From a checkpoint of a small image denoising model: 32-pixel images, trained on drawings of small networks of dots and links.
Rows from block 10 of a small image denoising model, named by matrix and row number. Rows with one number belong to one channel. Each number is 128 + 32 x the weight over its row's rms, rounded and kept within 0 to 255. All counts start at 0. Numbers have three digits each. After the name is the row's rms in percent of the matrix's.
Before each channel's rows are labels from the 100 images, of 14976, where the channel reaches its highest value: "responds to" is what is common among them; "place" is the part of the image that holds the peak. Only what is clearly more common there than usual is listed. The data: drawings of small networks of dots and links.
# convs0: first 3x3 conv (model.decb.0.2.convs.0.weight, 128x128x3x3, each kernel summed), inputs 86-127
# convs1: second 3x3 conv (model.decb.0.2.convs.1.weight, 128x128x3x3, transposed, each kernel summed), outputs 86-127

responds to: nine dots; complete
place: centre
convs0.69 105:127154083107168132151150116161110119188098126130058156157125164109165109120132113148091114123126074148097106143104108155114144
convs1.69 141:103088126149129109115090125124178123122144133141142126088134142169110165099104120110152114122125152168142165114099139096139145

responds to: complete; nine dots
place: centre
convs0.30 112:120131186091137108113131097104103120102079160197138149145125155109110137108119124176161086074120139120091102124234178115091118
convs1.30 100:105136119117108086135160138117081150119195118117193090105067053122142107154133148117096150143170084169118120154104154158141125

responds to: eight dots; complete; ladder
place: centre
convs0.123 113:117120198143064134082148136154097141167141102153151147166159102093105195142162141138081140148157145165166135083162127145166099
convs1.123 110:084098077157170094108093101102136157090125136148071179079149114140077152114095133125131115095088149110102122193122131082091132

responds to: complete
place: top left
convs0.44 096:149130135107121088142145187110088066128111215131152112099151153063129125117116098125194055151069147164125136128110112074091087
convs1.44 082:157090110174084144180176122138170180130057062127154086150100117105136156133092119132088151165141138171115109108117159170138097

responds to: complete; laid out on a circle; nine dots
place: centre
convs0.95 076:072090093197130106124106150186148160077096173161115085093060111129161161161087145078164135137121129097106105095152039163164142
convs1.95 081:169136144058120154142104115097156085100161122135127190086159077140085158120086088187145131132131064049155108153090167084081107

responds to: complete; seven dots
place: centre
convs0.23 093:168142129121129121150088130111141120154128148147176111135033153126148120120164158163100135107118124162112109140131102116129127
convs1.23 088:092126101100133160147187130127091154128138094136076137149153110086130112152123080168127114151143087075135138149132167159143081

responds to: complete; laid out on a circle
place: centre
convs0.86 094:125124152158095130176122126143113135098171165136100090027173150129119093094126090078147064172082119186107116122094167100163143
convs1.86 080:189126161138173112122133114066203123185099103110129154148091149088060139133109114179112119078204126104159155129072110199102112

responds to: laid out on a circle; five dots; two groups
place: top centre; top left
convs0.34 098:148120101132186110090096169141098074134120144112127149154147107156109101122105132107116177171102150160145124139161138091151162
convs1.34 083:112126204145095168152090109064113165151102143149135121099101133147169137119144146174153150132121135086097144070115142145118174

responds to: laid out on a circle; chain
place: top left; bottom right
convs0.74 110:081083127110168147112082141137099161111143135161112164089148069099114169150094136078185123115134131167122005152091156152151149
convs1.74 116:128116102146129178088116129133179142095106088127089077166061116139145173125184158111131192089057129160162244114190151069092174

responds to: complete; laid out on a circle
place: centre
convs0.72 096:163150174165139078160140127115070114086113139106122064054189136088158096088134101130142157086117129136170145121208152140142169
convs1.72 100:174164141108087121127157050137148208146162100129163142114069114080104090083153103159099150118185126168147130089059118145112140

responds to: complete; laid out on a circle; seven dots
place: centre
convs0.75 096:109152139149123136127094154097076139094097127118159087050195139144161057073114071147148170121113121105080141190161128155129124
convs1.75 091:162120141165079141139169163158157144146158120131146150193090135083118120195098138110061080104156093148112174163083162159134122

responds to: complete; seven dots
place: centre
convs0.2 105:112118124070190062118122153129054110079094151122131117071094115087112124074179149112114126101075091119157052083178158087105102
convs1.2 112:085135162085067161138095121128118111129161105131162114210135116135153111195103074109157133117188070121124121111158139207129146

responds to: laid out on a circle; chain
place: top right
convs0.6 134:153142124118086104089180092104121121150108139125122147141116165061111142093152136148132093093099141097129117105191124064110092
convs1.6 108:130098095149170134168082152100103140156164162113137161072178120105140113124117109138138136172140126123079113179154145141161078

responds to: ladder
place: centre
convs0.7 091:126098143101109113085116113191105159162082102154174130160141072121137130119135103080148143146145087138183147135076123108116111
convs1.7 098:073117086156214129090094134105115072121145151116145160092182205133099147177150155159148107081108192099107101112154164127155110

responds to: complete; nine dots
place: centre
convs0.114 101:126101084176174160151131127120144136095137122095103114138130117123140041114142083083157143076170094102109163140075115106161140
convs1.114 109:047124158148128083118092086148104140094132131192087161066139127122106180154125155155153122169084101129146157161130105136148150

responds to: ladder; complete
place: centre
convs0.9 110:129136055131130183121115161124133131098153120117075045134106124139147175127131079173161143118183056148124163099097184107151131
convs1.9 133:072151170164157052142122096140171137168097127109110137052128151157102121137126146119105084129050169094122130188076093134191127

responds to: laid out on a circle
place: bottom right; top right
convs0.13 113:106153138122120127108100135134119146153114166123145121073107112087109151149090121165109113105119158123139000103153150104084168
convs1.13 108:147129102098092186174082181116148141117129108178103097110160177136150148202160103094143134098119127091159224139085152161115153

responds to: complete
place: centre
convs0.24 091:089136161111161195084170063122130200074113110128128140094175141087138180116118123173187148109091117183140114115100112152172131
convs1.24 093:125122124128065106149042170136181152144150123128115105200168101117122097131124180162163120137138124204133098108180155174100104

responds to: laid out on a circle
place: top left
convs0.85 118:154067187146100141124122109122133137115127131085172102092107104112114100108092194097140091122106164107137160079143163104145154
convs1.85 096:146083090128103113115120118092232165117103115145107102175153143182135116115138079125166127087134180138109156083080127091184138

responds to: laid out on a circle; five dots; chain
place: bottom left; top right
convs0.104 122:126154107144151138139112121170119154160085129120093121168160115130134128139154150101084097125069125150149090171112072148129138
convs1.104 117:125100128091098174084111142139144123130113155135108127132065175084083094153154109139117127138168155150095133107129094113148138

responds to: complete; nine dots; laid out on a circle
place: centre
convs0.73 092:092089140136164117136080099157119092122060107141160111150170160136078139165134098116125159091159122116095175138128085128208132
convs1.73 097:153123088153086159089109114134122141162170126148143140082053165158159134130078158093079103142123145165140115109151147110064120

responds to: laid out on a circle; eight dots; ladder
place: centre
convs0.120 105:136171162149071041191124179091110093142123112127101101142092155129202113151142087125092120094187160185163094137109185145177127
convs1.120 108:121133107132168180130067136138125172127097123143115141106149127107132151113101150091145124150150104081108160176099098074120131

responds to: complete
place: centre
convs0.18 090:108101127168100181117147074131111155127126130084137123098156150135108162068183112074152177137122125159172122130155169066101146
convs1.18 103:137137104110140078079135157078172132135132137183132076100117121160088132144125126120072133142136130189092140096116189180191094

responds to: complete
place: centre
convs0.90 102:129168102135143048167120170169105124108149154142116082102117110096186159128130145102123112087141098148119093096210113151145115
convs1.90 096:122161131137119134101107102092122140176080155111088197152147088112100120094117115162135125193095138062108167152077124087159101

responds to: complete; nine dots; laid out on a circle
place: centre
convs0.8 123:193081183176124140084134073113101183111137107174111191137137128165091157189111115141117124097135097182130092105093233133196154
convs1.8 155:103181117055099132119113127128191085174140138107131092110167086030130099070108106146140114148159150060121142121101091154051087